Weights of a small sound classifier.
Model: log mel input, activation swiglu, moe top_k.
Rows from block 5 of a small sound classifier, named by matrix and row number. Rows with one number belong to one neuron. Each number is 128 + 24 x the weight over its row's rms, rounded and kept within 0 to 255. All counts start at 0. Numbers have three digits each.
After each neuron's rows are labels from the 100 clips, of 14976, where the neuron reaches its largest size: "responds to" is what is common among them. Only what is clearly more common there than usual is listed. The data: struck, bounced, scraped and rolled objects made by modal synthesis. In brackets: how many of the 100.
# gate: first MLP gate (model.blocks.5.ff1.gate.weight, 768x192), inputs 96-191
# fc1: first MLP up (model.blocks.5.ff1.fc1.weight, 768x192), inputs 96-191
# fc2: first MLP down (model.blocks.5.ff1.fc2.weight, 192x768, transposed), outputs 96-191

gate.229:110124144092125088123124178140102089153109129112154118103128138129164123144154122123132079150113122133193084092124135131124131083124109138136140174135129075130153116137142145115132135129124150079128113170084129105123107117140155140096102156129151120088127161101102147109143150151119154156
fc1.229:082142136085119115117127144146108105125087109060120104146169149136118153173115154086102142136172165102131122118125142078122105115112139137157111176167124140133117104098150120166128100156102137138101166127097111169103129133159110156113135101140141179100121101120137133119111108125141119151
fc2.229:137123097171129092107119134118147114140128118130150120118079144114143089078143108119130111121115162101148106088139126145138118166122168083137142071131169126147113082116163133121148194097129098087109105110108159098154141166077163146102114126142131131116123106090137094144169123102120107156
responds to: ring (78); large (63)

gate.574:117169130121100070152122143124157108091157123156096128103125113103129139125112104113130171119082096155090147084169119097125136132133127107140086110128111093123101144123160113096131133119145150119142136145173116111096102119165093135149124135167128149134132128117080124110108115109114110181
fc1.574:075109043179086116118155097135157140193121114099103117097138124144120128119140148135157158158100091146138120137154158142125114138139152116101091161087160134118143152117131130128118095095132084076120148151134115123095108125166163108141118131146096102127110125133123086163112126126102143125
fc2.574:101110138091152159167101076091135134103109119114124156184138129181088124126120088083170145091125123166130122120109083155113128101097147126154134148121137137103104094109115131153128163118127139140107127155134125160126122171149077107116144155120121114114108126104150124122122133168155117078
responds to: bar (47); mains hum (27)

gate.274:130123165115102123112092126150095089167172128141171155162145169104127138160136157163119173129114119133090131141134155163089138118139159136104091140112128178137120140135125146150104147159113128176065088112103105148146157147149169133147149136128121129112138099132163150120140114094127112123
fc1.274:144136132151152096130133132103109166078119123120122116126122129129136107180135158134127131123147173129145142107088146141113119125111111177120131192134190153189128111111133104158098117110140110107115115160104145133100140080103139093159113099158122104139127125132151118096156154145120119118
fc2.274:132133145105148143096142101127135102111138115086157168137147136176112120126120123168113118100127149095144113131111163098129104129174139084135136105152141127113123182141137117118152133106151112103128157127149137083114076114130123122130124112123114160115138149144131117148088101124140200136
responds to: small (83); ring (50); bar (42)

gate.204:094115095168087112129130130114116096104138158117119118098153095143118112132163128084102178118126110089108134123143102141142141140088129118146124120101098131141113132099105141172150137162088143162094138139114133139132062108148122128106132099095124127087119100097137157151078106121072123127
fc1.204:086130118093096125075148128099111111108150107144108125122156146098143125137100125159092096168086147142102136121158125111140129142141122093131128140139142159145181128131102106145132138114157141108113109099147159126162175140124130094173100160152118163160154117147164133124137116123136182137
fc2.204:111078108136148157144160119127085085115104117144085129120168122123150112108148142138127175115139128123137138086149114110104103129134135142101116139124170162159129157157117160159131131161118178130139158105149126167120130133128153171174114129119161129158125101175090196149088133127130154101
responds to: medium (68); bar (67)

gate.534:135119110127135113131150113100101184134148136131169089123114146115154138131137135114191112136128111173161134097167133106097134147079142150117167108114142121088095131146145124094143117174112144092133105156100123115126115111116118141136158109144117116146090110109120146121154138140129165131
fc1.534:103106121125137108156149141162120147169113124080092162154165094143180126108149141105110135137124111144112156115084113129131149125123121117160116138126128114152108104112139076119114151158132130138137140136147091089080117154102122109095118099124129160154130095134100110141142114177165115146
fc2.534:144134126140164155157141152142166122086110114123127123104139120171099099145156127134126146115134112113137154141099154132143157149105112094127171126166118154134150113168112155091184152118117184166168153135113113154083128161115134122113060114101167102125123118109171160093128126109144120082
responds to: large (71); string (53)

gate.240:134162114113126142131102099145117132151119124130126158138132161130064110076110122089123084135165147140137106136155094139153127128158156108072146110135112134112163090115114129147132158109135107147162122153108125104110101154131152111145141152125097135176158095106117154109122133114144116144
fc1.240:119150126133139154133116137132122089150121142139140093154132122135150128150126114113069137162132108101130133121127093113095122111152134142149067167098132190183135136134062112130123149159137103171138129135133102109084109148095156122127105114136100184103116100189151152088100131114129153139
fc2.240:124153123121104113095142164159155101140135154126096123142093125131173073105109161146100146161165144151133131127065136128165167110139124093129159107129140110113118108177155155153082102164134118130132167133121153141129090102132139119133153140118131157087142141162081124086095138160124137121
responds to: membrane (93); large (61)

gate.402:151123128106094112105167092175139077165086109147180137143135114134089110121098141163143118123147164145139167100125116091112148086117138141143111121144090135074121122127132129127115148084129136169126091116108082110146176128083132135104103110137137117162140112160095106093141122131149145155
fc1.402:107134158124151112113120108131143078139148094148107123158105135106127130118092105132158105079135171108107156091125120151129119096136098149137143105105098136149115145137123160127127118120117129131150088132094119128109096134125095137126104155130163156125108153108171111146140141136113132113
fc2.402:153100141130100178119171127124126156136092140132137153128155124123159122139154110141164117104160137111143126163056128122099118094090115130143119153121121126110133120114119148131156149099128148144139130115157116109127163163091123090136118126121126131165187112088095133116130148155121128140
responds to: membrane (93)

gate.91:105103083130138103159101131104082162072127140140123146122109078088130133125119110110137081147135094112117089126118082160145103142151114130094068108118149164113089141129109093119133170111083156142121131133119140125118153101107101069126140118109118102151079124137153112164132132145125122123
fc1.91:136144136143124137124138149116131144177154126090113129140137152131130133168142121103119075155134119083142136119122100163132137056150144108113098171113096133117130154127145096058156121196145126096128104107116067125119100124158155150097141101134139130172098109161113164155117120132113122150
fc2.91:131147105096098159151131118148096124131115126128143161152124124096117122139132141113113111146095145120137176167100113164111096174111138132116123133151143215147099115130111150108085156112073116136090156108091116110173122140136141097088084123073143157137100132156145134124162134175120123168
responds to: mains hum (40); clamped rod (36)

gate.637:119141114124155150126118136116109141164128139147145123125102140127166133079110182178125114122105137131168116126158146126149127120087147144143133140147120116106164122139110134131136136101141144107112124114116151095125171119143128149089103155115140161137086097105137114123117116107142149181
fc1.637:130122096140091164093162120112115090116116135131164111173120109124140136129153118169132140144106139139164158134113144148156112081116143135079170116133154085108133120129119139137116156124128118104088143161101093105153119065130129131123147160116107085112153158124164112114133131142090114131
fc2.637:108126143135094091107130107079084125170119123143133123115119126147134139142124128122154120132173129138081144123164147126155103094068098106155064136131138156142130109134136145116102127085138129128104093109110120100137081133096099143143149115146139176127091127188135114111130128132127144141
responds to: string (31)

gate.521:109135117124196156108069114112097116085147104139129143097122146100115098130102119123138135159105100128097106129162105117102146130134147091109141131127092105100162155094139124104098116143124167136101151126152142171131086121143092122106140106157129147132095123133163156144113127113101123153
fc1.521:128136101150106101104123142147099113162108117185117141144146107138159148145104083136164095119086145132148150121129101104129120129158173132156124095162104129109138138112112126115123129091124107113162128122164121114108144141177136097167118109126146173162160126088133101114147096106086115130
fc2.521:094116159148125103116139099134150114079133100108143120119139188127089132179127132156132149114142104180128112163154132125098113091148124143119140086143152127122148171147111111130167083107094112115101130128134112149144134096133113156100134167090095096139119131137113151112128167113132106118
responds to: string (74)

gate.702:140100100095122147113070125116102148143139142148140119164153095134145140135129083150134114122159091149115114113177108085113126145101134137137163118135145153141118090141083106090147146150117157106124146143090127108113118140143140146146127163139124097131107109128137115126114106118117099130
fc1.702:129112176128137108084145097106140100134136111130090160121107137138144122073099101131124102087109163141161137135126125119059143148160142113102146159155142171157131122122118099163119140090137129126128174093114132126145156137148096112124174120113130123095130087117151104143151154126138123160
fc2.702:134158118121135110125141134128141136075162152104142103093095126062129173181142117161141116169084142140106130192150124164104160136157153136099124086151137139126106133119137110130107122131138131129095097121138101123120132124130168097104146115122124115138186133138073123094066109141139134106
responds to: string (56)

gate.243:078153114140126126120166122105131162132128139101160129151125150165141136127123153092138122102137111143131155105126144125082128152115124116083125138149174101154128115095150110143165090160123124168158135120145070095129156138124161145122128145085088145110163113180136172157099142165081132083
fc1.243:158074135136143143104155163110120121182143155079088115114126106085150107157142144139176097121159157122152185154104137085127140130159145160173141167101143091167185141133134134107159145127124141123175111148130121135126127141101128124121140112100110173105134102115169122118163107129137112110
fc2.243:127152140174137145088141107158071138117141086163144127121147156112079159112120177112144103104127095129118123111145132124152126113102110142166131082120138136147112106167073140105188128145161174112103144108121139129133140128162107137149114140107121137151107096150122117120056124134128134145
responds to: string (88); large (72)

gate.745:127142151124166135105113107123169151137148141076119103145129092136125089139172125151172122160157109094150149143115089149158118169126129087100150087103124136104120085174117105141171094103149107105110141151123123155134132095144155134142140136090101148172125159133108109112086117087088120132
fc1.745:139110110127154109128148146107128155121119144143142090094144155137118162106130143124114108166141173127157122112110103114132144091147158097140104127165102133114141115123077106101137132135124160140108099154155158170145111147162116088115112162132178121196124154124101180095077128120118139173
fc2.745:135133147138063099122129107099102130108141155123078149114132148137156135100094096093116149146125133128141124131094176104140107173132162141104104104116103146131124117116120161120122123070123093107113109178149112134121115124131126145183112162105102158149149121129125148139114125141118125117
responds to: mains hum (43); clamped rod (35)

gate.319:139152164123093127109126116142110116118115129104110127112104142126156118111110116126106137168124168143135102139134118104114094163117108133136092138129170107123113082108128101159125147166142115112196135104126130155140096118152137120143107117140188114155100148114127112085128116120131101135
fc1.319:111161099124133141155143099109164085133102138120123163093156160127078155108132125158120139130098141135112129154166165101130191103136163101139122103103089128122117137144105132147101149121076110143160103141144126133155111146113121118110155117152137151124143138120160087131127137164163105110
fc2.319:146133096135189165180135081144115102146124148126110154195128082121112140137094115117082143103147169115132138102144136109133113164116129128121141154106098139138132152122145141091120087128132105141147116073126142137106157144134097114147119121110104109154178138139122151116105121139129128159
responds to: square plate (57)

gate.150:111134128110115134113141111123122099128149084117129094108162069144112112162144176144129163116111106125124119128111148112159118105165161161101138179140135099116140119141146124127138078105101128090183084099122131108127129141150119141138099132116156168125170145109090177097147109112148119168
fc1.150:158154124121094082117138135147160109157154126117131127157138107101116140120110127086149147114128141093184141108182143109084122107128167129083161108130111134083118101132082169141167128149124097105128140135141128143114147088080114129095158129146131132126151158151143142109095129131127115148
fc2.150:165111111138103131093170156138164130124082124143105144103161111109144095162099105158115125143093133126146101188162104076181126088124142124112124107127123155152146113142152157118114145118142093158148136092151139125118129135137130160124177122120115126151116100100125126128137117135096117097
responds to: striker: soft (77); string (56)

gate.729:102112148139148140160128120175153113127136127150114145119108118090108107141109140114140189160147132117136130108084121145058114119153100118141118117120118161098098088102190105123120128134117141099148171094195123143143109136145144099168115125112133101145130125113122122123156093135142108124
fc1.729:079117168096081160125119172127129154140093129113123150161108140099150156166119128140144104163137101095156152145137103140090125148130146100061099093096126138123126140124126141106156146114138101171122108126107101155119154080130143124106101188089131133113099066145130113111149131127128137127
fc2.729:136122204132141122126088119128129113116126127138095102142105083130160126170175176118117152142167111085173139144123148138083098092154125166098132125113124166120097112091090136134102107120115159154137138126095135081152096156141149109143126140116129150135104132136119148111157121176144135138
responds to: clamped rod (56)

gate.664:106111091102130153149158120122171127163125130112101119143106092129122111144143127118107129112160135114173110134169139091148149113128152130120135132175105111117095115106159152168126092111164158148109145136135105103119132161120102115115091164168128129134168123117147125131121114120131153166
fc1.664:130135103077076129166143096134137096130140205122206164118142105120132136127093113147126167144136156154094116115084121131116114159138103129148142145110136190118136154094164134103096121140141089077143118134124134161156126136124107127140082146100119150113100148168116152129105123113118164126
fc2.664:118164165130149110107135131146130161103140102126114131115162135149133088141164129150093189109135148125133108148148146133176138075216147072147132094097100136116115155109087146137094162152148110144142165110122145100142111149153127118123141110122123138138127134100104143097152098164128134105
responds to: mains hum (33)

gate.614:136112115149124083103131120141139117115122167147131166122132129113108146152124139115134126150116123070118133086116105118117171134150131130134125091128088125069112153106102129171154123174124163132124127165121120131117159089086091106116121116135127144155097169091156123075113149117098162114
fc1.614:090121108147090142087122128084134168158091095095104138135136149153168084136116081133141148080123109130073134129059167156149100117111119148136131137128087157125108125148123158100131111097120105108112134116171126166137127111111144143144155111107134115116146127059119126149126168135132117123
fc2.614:133130161154113137145114103117139126168106095128134155143150139145138130126109134150120170162114083168149153119139063086107143096125148151139141105134110099114131131131147104154065152110129103127134100178153136133101161114129141114130117142138151140136120130139097107097139113127069079120
responds to: closed tube (77)

gate.423:116115136142077107156116163127101188112133124177176106126180142157153098147075098090113137107139122117115167107126108126174147128108172125117088169142080155163103162142147131152140104122076120133150145109152112122162155159140136127149112138120150105122147158094131125099126167116123159125
fc1.423:134120131086157103155129152098150120127111130163117085139122157093110162121139132174125159149132092170114172113112158124146150095133110158111157081148148140118099156079155118097111114177133132100101120151152130150139124130082114120130111132134161143156153086125167152132131142115105118107
fc2.423:178131121120082141120123098122097075098109074131167141131095105118126176145130132125141132140110137122109081117121061138138149127118110078096096159074144097173130133153131129143157119134131143144128100129119111129133083123117134119112137155112120116135099137142118152131114108121190113141
responds to: small (94); bar (54); ring (43)

gate.636:123184135124135167121117134097119120135146133144117125142110106092134095086100133149125174128110106079097095141160175091133152115063129118116099102151144131120131146102153111144092086139116154147121123136117119086111165151128121123099123143126118136178153135124107118156125198156104153114
fc1.636:133107080128073122119135144110145168128108094126072134138163177123113151150160091111118104130150149121134133169126161109071093143071164085122133152159141154108183144110119139123166140105139092130150150095115165131078150121153103095129107164070126117135125151149128126122154152114138140126
fc2.636:159142120121088128144144120126184119122151144111198100126107147139121121100114154127103110154158114127138131117114169116088143130140123152119092116169114072114120161122167110090105152115177120132076111143124123111115109170133118075158146138172136149147112121095133137126120123160160134141
responds to: clamped rod (46)

gate.140:137117115097129099126111100136160143151100163123099123160098130170144125145081134106152141152145104102107120136202113187152138155154135148132134132108127131131118130147131098136158122086107125165140107109167161169156120131134105124122131105150099123097124108127148132121154150091164166184
fc1.140:133113093126127108091091092159118120127087054090160131167082119154128106148088136164175109147123093107113150142070138128116105187115108133153142170151130149097133082111114163148122113120127137158096111168145086130110151159153098143141119156070132145141175147122119154113141130123112152132
fc2.140:092127152171170169127151165077113125116106146146136111144158128116074143163114136154126077127119165097132127145143146127127123114127173156145128134120140133079108121124140123122115123148160095144135120097118106112138131182149115133141111128090105111136129164141096130106139120132158151152
responds to: small (96); bar (54); ring (45)

gate.630:107121130075147123118129145093150105144141161096119138117110118142156093146123132120096120121106150150127123120154148100134148132099156091127120156134157101107100105137146126096085148124167133127117166107205122118114125112112143104176178150089144124133100162130108120213075105071117123123
fc1.630:122079115170161102094114101104085111127140135139107100131097096120121133124100134125089128075115151139152116115171118145143157125163153139105121113117119109100115160135111102114178127093119082126145112134163126104089130100118128147119115133150110170095133118114132140175142123144113076154
fc2.630:117130130123153107122125151150150126116124145140147123124111122153142131049153126119127098147113119135133158131126111139129127175127175113093117138137117148082158144130148169153150155116110123119113160092170140120157164116155150109106139142116099145061109077136117112115120182162184097154
responds to: mains hum (27)

gate.271:115083133152144139112119129126137133120110145121108096125149139123153124106094139161139139141128110138145129130134093113132117144150124118129107181128109125126163122140116112172085100166093087125063199110097094101139113113108158146155143150132138124139126132160141151108157144180121154161
fc1.271:170092107127122120111129126111105109106081142087123166134118162148128130148158097109127161150149194144100103142148146182120159095140069118139146191159097123111130125121102153146161164128125127141112150107123112138125130080109138159123106128124132126153141116084102120108161196144145151162
fc2.271:133150159160174110133160130128120100124135131148087153116110110100141128143114145129155106139093138115101151179179185148094150162121117104126143127071140105130098131169168142103106153110133148143105178115139125104196108166124144109153099104091120110119140117115105109126139083130157162106
responds to: ring (63)

gate.525:089136126131134106096092087103115146092144141152118138131091133113112122168108119153181137132121141136082140115160170125122105105131124113163135119146092090142156102129127154123131144131162123116133125138104133100122119146104158121148134101141058154111120126129146144138078175181132106125
fc1.525:146107153119103102153141126127167166138134144103142136104154129130139156120168145159090129151136109136118118126122122133098078144108116107120139126110114107098127091114113102112120122106143134107138113127126136140113074144095165119116135103102118123115121150104118127179131080141154138163
fc2.525:114158114147176107116104148098129124094123128125130140150144126143093099114113117121150130194158156147107097122124087125104138150138166149113151149112126129123111107108131141173190125135105118152118106122118166132125157176168079137102127076128112126096129093106167131106150127129107108127
responds to: bar (79); medium (75)

gate.622:085134129102132091175094135125100144124090084116132135138143129156123150106107098132111133095086081128155111132131160138127100111126132176106098148153101110142145139108144136102137137161118154130113156142138121125150050142106079106145155127179172129146136182161120104138097153154103111098
fc1.622:134104134099181150114140111110092144151161132101130141112133179125156164113153164159122139113080134128129095145143085130131126147109095142173141117160122148087165149141120205166110162139129142138130155162126117130127069118110116105168117117169159163122117153124127148155156125134155149107
fc2.622:137132137128140105095163096126150091145082168133164174130132136110147152142101101086159167153112115102107097132165126151096106136146096169132126142138157140101157118133083130142165122127103135114145134086114150150128186136121106098095154135124088122161120121129109127126127113130112136097
responds to: large (78); string (64)

gate.743:087111127157133089145108127109105118131155126185114112111087154129137104170152125126089106095100118103084126170138164132110135106115149097125142178113092132116132102143174099103141151173105155134152168168124134139116120130118094117087118121139115151160175148127121128176110154136111139186
fc1.743:111135138109148163129119136150137137135136143134109148129120194145109158102140102113181095102116135120078103160144118130136130091101151150120122138169109153144104146112150176144150138146094152140161120107130161145157135139081174116152111122127096174160105175135115168111110129141114126133
fc2.743:121094064132109118142138071157116109115122133130136100064113193144137131149123125147108117157130141111108163110111133114120069160143129148145138140118148133148098162161121118092099103123163140117121145176134125176108128114168142146135118117095150164118159077132123144121110101096106135136
responds to: membrane (69); large (62)

gate.759:145113119101132144131149134126144118139158128146139116126094138139128130126119139093094137137088182125123146131105109132131168108125132147128152150071102138121158089150146120121132098096137159142113074140100144133127139141073148108118122092155130173126080133129146086127139101142157133104
fc1.759:102149098118143082122183129106141115147110098132133146134106120122152145166146139154132104130117141164139107173137145113077119086099175131168121124143134146136138145134178082098153102120152171145101130120116088136157088114108128156114117107135134117099114162122123138117159103142123176097
fc2.759:095101113101142113089106102123099143124136098129073106157130163118115118097115145188162119126125161122144119152107123147084093123167119161125135110103158139093146144069136117096174116096104108131129086137112100099128124124116145156136167091085081111146165124108128147121112173151126126139
responds to: medium (93); membrane (92)

gate.339:098131148112124201143109180157149117193152137134090110160099116096129126068128103153106160127096137086109096114141119081117157140118149147126119140180111142131108108114145094146100132112127118110119097126095158130126170139112111105136129134097139131118106134154131146104122121103129179134
fc1.339:140137114092150124131154092151107141115113130146121176159121144178125097155135118136123163176096086147124153098129125127154116103103094142139151129123162174144131108153132124162115103119118090123170158107143116138119162148140139142169125113092056123144108162065121124102091105106137092096
fc2.339:108143085150162128122106080106138150097122086151111133145148126135184110146135123113195135134116095119083133123140105139101147144135101148146120111169146109095126079082109139137105129116153110146093139101116094086126112113138096082111150133089137161117067133162124097146150138106141139152
responds to: round plate (77)

gate.592:172116187153148131111137142149140142115132150144143155132153144168094091143133157092096128096152121143075136106120121087160113136138122167096092107109166120145101122142120140122109134123111098162141128107078116133122109110087107113096119155113106127150107106070090116138101116164145050129
fc1.592:144134158143136145097079148125130112120143124117161125076128124178163134099110117120115179126132097145103168120184106122147155121135155120114129153114137161137132117105164153122126114132137119148129112099144120107104161117093128124166111109145154114127142134147119147182102202166140168148
fc2.592:114086125083111178104113125180121157150129135098113120094138100119122096152137089124066118179119121089146106127111127122115140122123117126087115163132097147091164170132146092153141081143161123137124160091146184108117112149139115129146126168111128207138131119113142147122143104148165141119
responds to: medium (66); ring (64)

gate.33:140125137096135135104128121112122159139137112139165106087108117122162162117126104115133087146144166152115142107116105135154081138107125134127117111124179153148139071143172076142111165153142124140179142146137117112124129175113159111125106085169126165146164140153118130173127100134151107127
fc1.33:127113132136169108140117100151133153149174135113145124164153157142105131145129155169116160142136158112132114143120109134122124148077137129102180116158121134154141154135097140166136086213116127097112137135129124116169155112163111145073124191112062123116118095119154134145123074092138152115
fc2.33:098108143122095124143132104118142150144138159157144096146102143114150135123128133164073084112110112140128109161093122119122099083092149125122167171078170103145118143081117120108129083129099167146115135098087134090108131139128090104113094171138155127103131127151111130101126094156155130145
responds to: small (64)

gate.341:135131127110113116129183165106156109167159084184139127180106134124097072162130088148155099136140107128114113145186095136118151148139131151119158088155147120129105094096111121119168117123127130148130147102142140109110142166055127147086151095131143122135135101120150095135126150140143115128
fc1.341:095123117121125145098115119181148118085155076134086140113147135149138120128123119072112133190131116176116147126103112160150153127126123111149155104140111160119137089129164101136137167139183161128135116111150163127124104164111128110110140097153115156138140160131116099185137108141110160137
fc2.341:135081144172124136141111085174170167174117149112117171138118119085153155139139136116149139093113160147117103140118135093103141054135135129104128150146139143109128130138129155168122126148142142141167122127103075133134126103152114156140129093105107177142109118146152116131115133118159128179
responds to: closed tube (40); mains hum (29)

gate.354:158107129117131107132083121107090117137113127127141160150152135107083114129147136140125128121145060175114114094126155118116170121134110145106116159114120107087140168133157112107158121155079150155128142131122141115109144146148149141144170084145107149100120117123166162215120147142119140136
fc1.354:141123102082109127152097112116142108127088158127125126131128125128121137133126094107125101146147149090086146110145152126106090158103153108114096170133123132081162131154124109172142130160147100098156152158117129093122131152098143117158100147085134080151181144114126158124148094101136121107
fc2.354:150143126105120137101125112103121133127155123126130129106137096134149110100111104161175146138141150146102087125149149181152143109113136173128139114120112108095096164115125095115122123139116108122154083155138138132149100095126144138130113123105141114126105076121152114145123119148174139174
responds to: string (78); large (77)

gate.326:165128090141115154130186140135147080116106152182118179072128122172116088165140134110142119133095156112160161152091163171102113157118145109106164125131099129105140102137071105156118147125108118121156174149156121126130135125162138087122140128167165131103099125115173118134126106143124132154
fc1.326:135120121110185141131086115098150112119118085122113134104151149141156123108123150109159124117168134131141097128127107126083107123120134123092157171107149128122080115139082170139122157127118122161086104109125096140119135112151138195096157138131117081118119099106128100165068155123130127120
fc2.326:108118108103120085145104115124158106123082159131174156162126125104097147186191090116153096126141130129106139131124174146132158138121119137170145097084085118141147093155095118154117121100115088132125171099118155118125121120095123153102139098142143164154141160101134158135141127154102075135
responds to: membrane (80); medium (61)

gate.78:167138133199105133134101130156122120136121153150113155079143130131125113159113125122119124159153118130141097119149146136127166143101132134162081128156111113143150116123130155101146089132143093131147129100132112132135133175134139118180163100160116105148116157153142137151104106107156130144
fc1.78:167130136158121103109163132120142141120124112082137119114139106156132111173134130132156126115147079141127078103141156139103163135117088162153140119143112077135120130162121114159138131145100116093133134122119118126153114096091115131168145149112108090129134139139139153119115130115104120148
fc2.78:121124151110152153144120127141111172147134150124184113117109095136116143110166120136118154162134135129118142115150134099139160110092136133142085133115120108146135139123083124137121052111184135135095095149163105132118118080112132155108100138113099165085112139163159108133116127138146146085
responds to: size: small (61); bar (39); mains hum (32)

gate.11:161145159161168130099132143104123130129102135144136107138173169103136137119092158116150189195146115135092120156116192115131123117141101182109112106106154083128165093117111162134131115139157168153139142146134113149152121149126138113134101144149124150142133191118093176138097127145135125127
fc1.11:164083157101140140152120104135097151115146141100125132119113151174139141156126111115119107113097157164119129155104101144109117151151137075108114088112146174166137151144154155157135121127170161159115129123108135095120097139128145109107152142125095090160093130089178177123128145153113113127
fc2.11:108131115121134156146075160137118146119161153136137109134118151126104148087095140128162114135119113183100097134115115127160128098128128117131102097135093112153159131164080124135169132143101111117126088145134135125100153076128098134147162143121117131116121123151158150151131164131114163097
responds to: small (63); square plate (48)

gate.482:117133123109114119138097135155118191124133140158145130085124130124149192108108165138122125114106182165093123127124137149154149162088145128153157101073141159120117116125171126090141110146086146147122122109167119125092128137131098121130123190098128150120174140105178176117154108088171099133
fc1.482:148107154171138138122116124096100109075133124110137142118133143098167117131145104119066143133154124173137120118093143129127105155120109141129135155143159157127099148130175134128109094115116177129107124126113113134125130159109150129146110120153144167081116088106088146150098127142146152117
fc2.482:116160147119090103123150111127145146118133122133163134101133161123149124129127163117173147144124120126130097127128110125142134136134164106130162128150134109117129129132078154147138172128137116147164124142152099115146094107118134148117125116159117112119091126169145103162104153103134129140
responds to: small (75); bar (60); ring (40)

gate.736:141083164115115105067102134154105099126128122139112092099133133140111148135160160136108124146147130134116159097131122109130162136147112113120124124150151155150147108099156087153112102128147098109134133119109131124146081114143144114127127133122126113161117142152121104119176139149161134097
fc1.736:146134118122171142149158113173139143099135093115155167125138150153163085140141063111085113121164131067160098144138134144124125072109129102105113107124136142128118113137135136088131143158131120176135099114131157138172129132120126168131113075139121127147152127111139114128124137104167127116
fc2.736:127134164130104093084113111139110089186160114134110157102113131166086111155162156134115144136126174147096134149108120112145144112164100138160149122147122139185135121133095154138132138145139113108119131152095141146095123147128121152102106144089093174108102146113176096112141118128116125090
responds to: square plate (79); large (65)

gate.656:132116123122138127095116105110113172106143102134093165114125137120071091111164152161156123162119184157172118103107115154169106143098120112129149101131153114109103142134122119135131170146114112158142111120151144121110106113086129167112091150159142104159101117121121105115123093124175100122
fc1.656:128102159096127128111166130116123090132123147102141136130120098127091125127134132095100179093122058093118123134125137130130156148133172142085135171120098139147115078129133135109135128104131163166107178150095095130131125156154126069127143154137151137152124147136136131151071122084159143142
fc2.656:157151158155092151091125127161125131097140128087132124104169122113096056098133116139116098123137150125119101128134134140166121135137152135108089079120185115101135138148148169129164118144115135120124129129095131117138121115105120144168138127121159112174123128120112127113107130032149133094
responds to: round plate (55); mains hum (26)

gate.129:160115130126140128106182143143110142160169150118122146160117066125116138149155131138108130109121107118117110143153066078136150140107162095117126147093135114078140115155129148089084139115109179148140159158122125139112109094117151103124139128166124179154143133115124155134109122103083113106
fc1.129:134120131113126133126115108119088115117109107119130125132224116115139149117077133087141143137128182106150101115136122133116173138106114127131074093126104104183143107107139122087162113155128090156103146103159096161097106100096083116174124146158100135129134104116126107117131124097079098110
fc2.129:123182097103092099163148164094186164145137152115107127121124163107126130116170131140098151140139124153148144118172160106143163122115095090151112132073102124099134121123141157092140128122110123140137114130123134112121146087158140122085165114147125126140136135109148157112128088154141087173
responds to: small (67); bar (54); ring (46)

gate.522:145142122122112135123138127156111128078145125094145145143122109120121139105135159177083065163162130154121109105111096134111113153133134117114156123103129073076116099110110175151132110148144164132141170143120096096135106098120150160157107126156118086187105106108094137124154141117162091151
fc1.522:143109114121178137168123136138117089113126114155133133106152178159106131152048108142121113071186131142096147118114125118144158122120095132139103135114157127124156137127166111156129113129133151142114125142080150155111120121139128150099130124153126094117113101156120152114144138133183133132
fc2.522:117107130105131159115100138140102132162137135095123136139099104150148095131125138160139134158152148101146077110117093125110154166124129126123132099141110131155147094158074122132087086148154150131153115133147148157106129120114115159097111148118169138081107152120138084126136075127166117163
responds to: square plate (44); closed tube (32)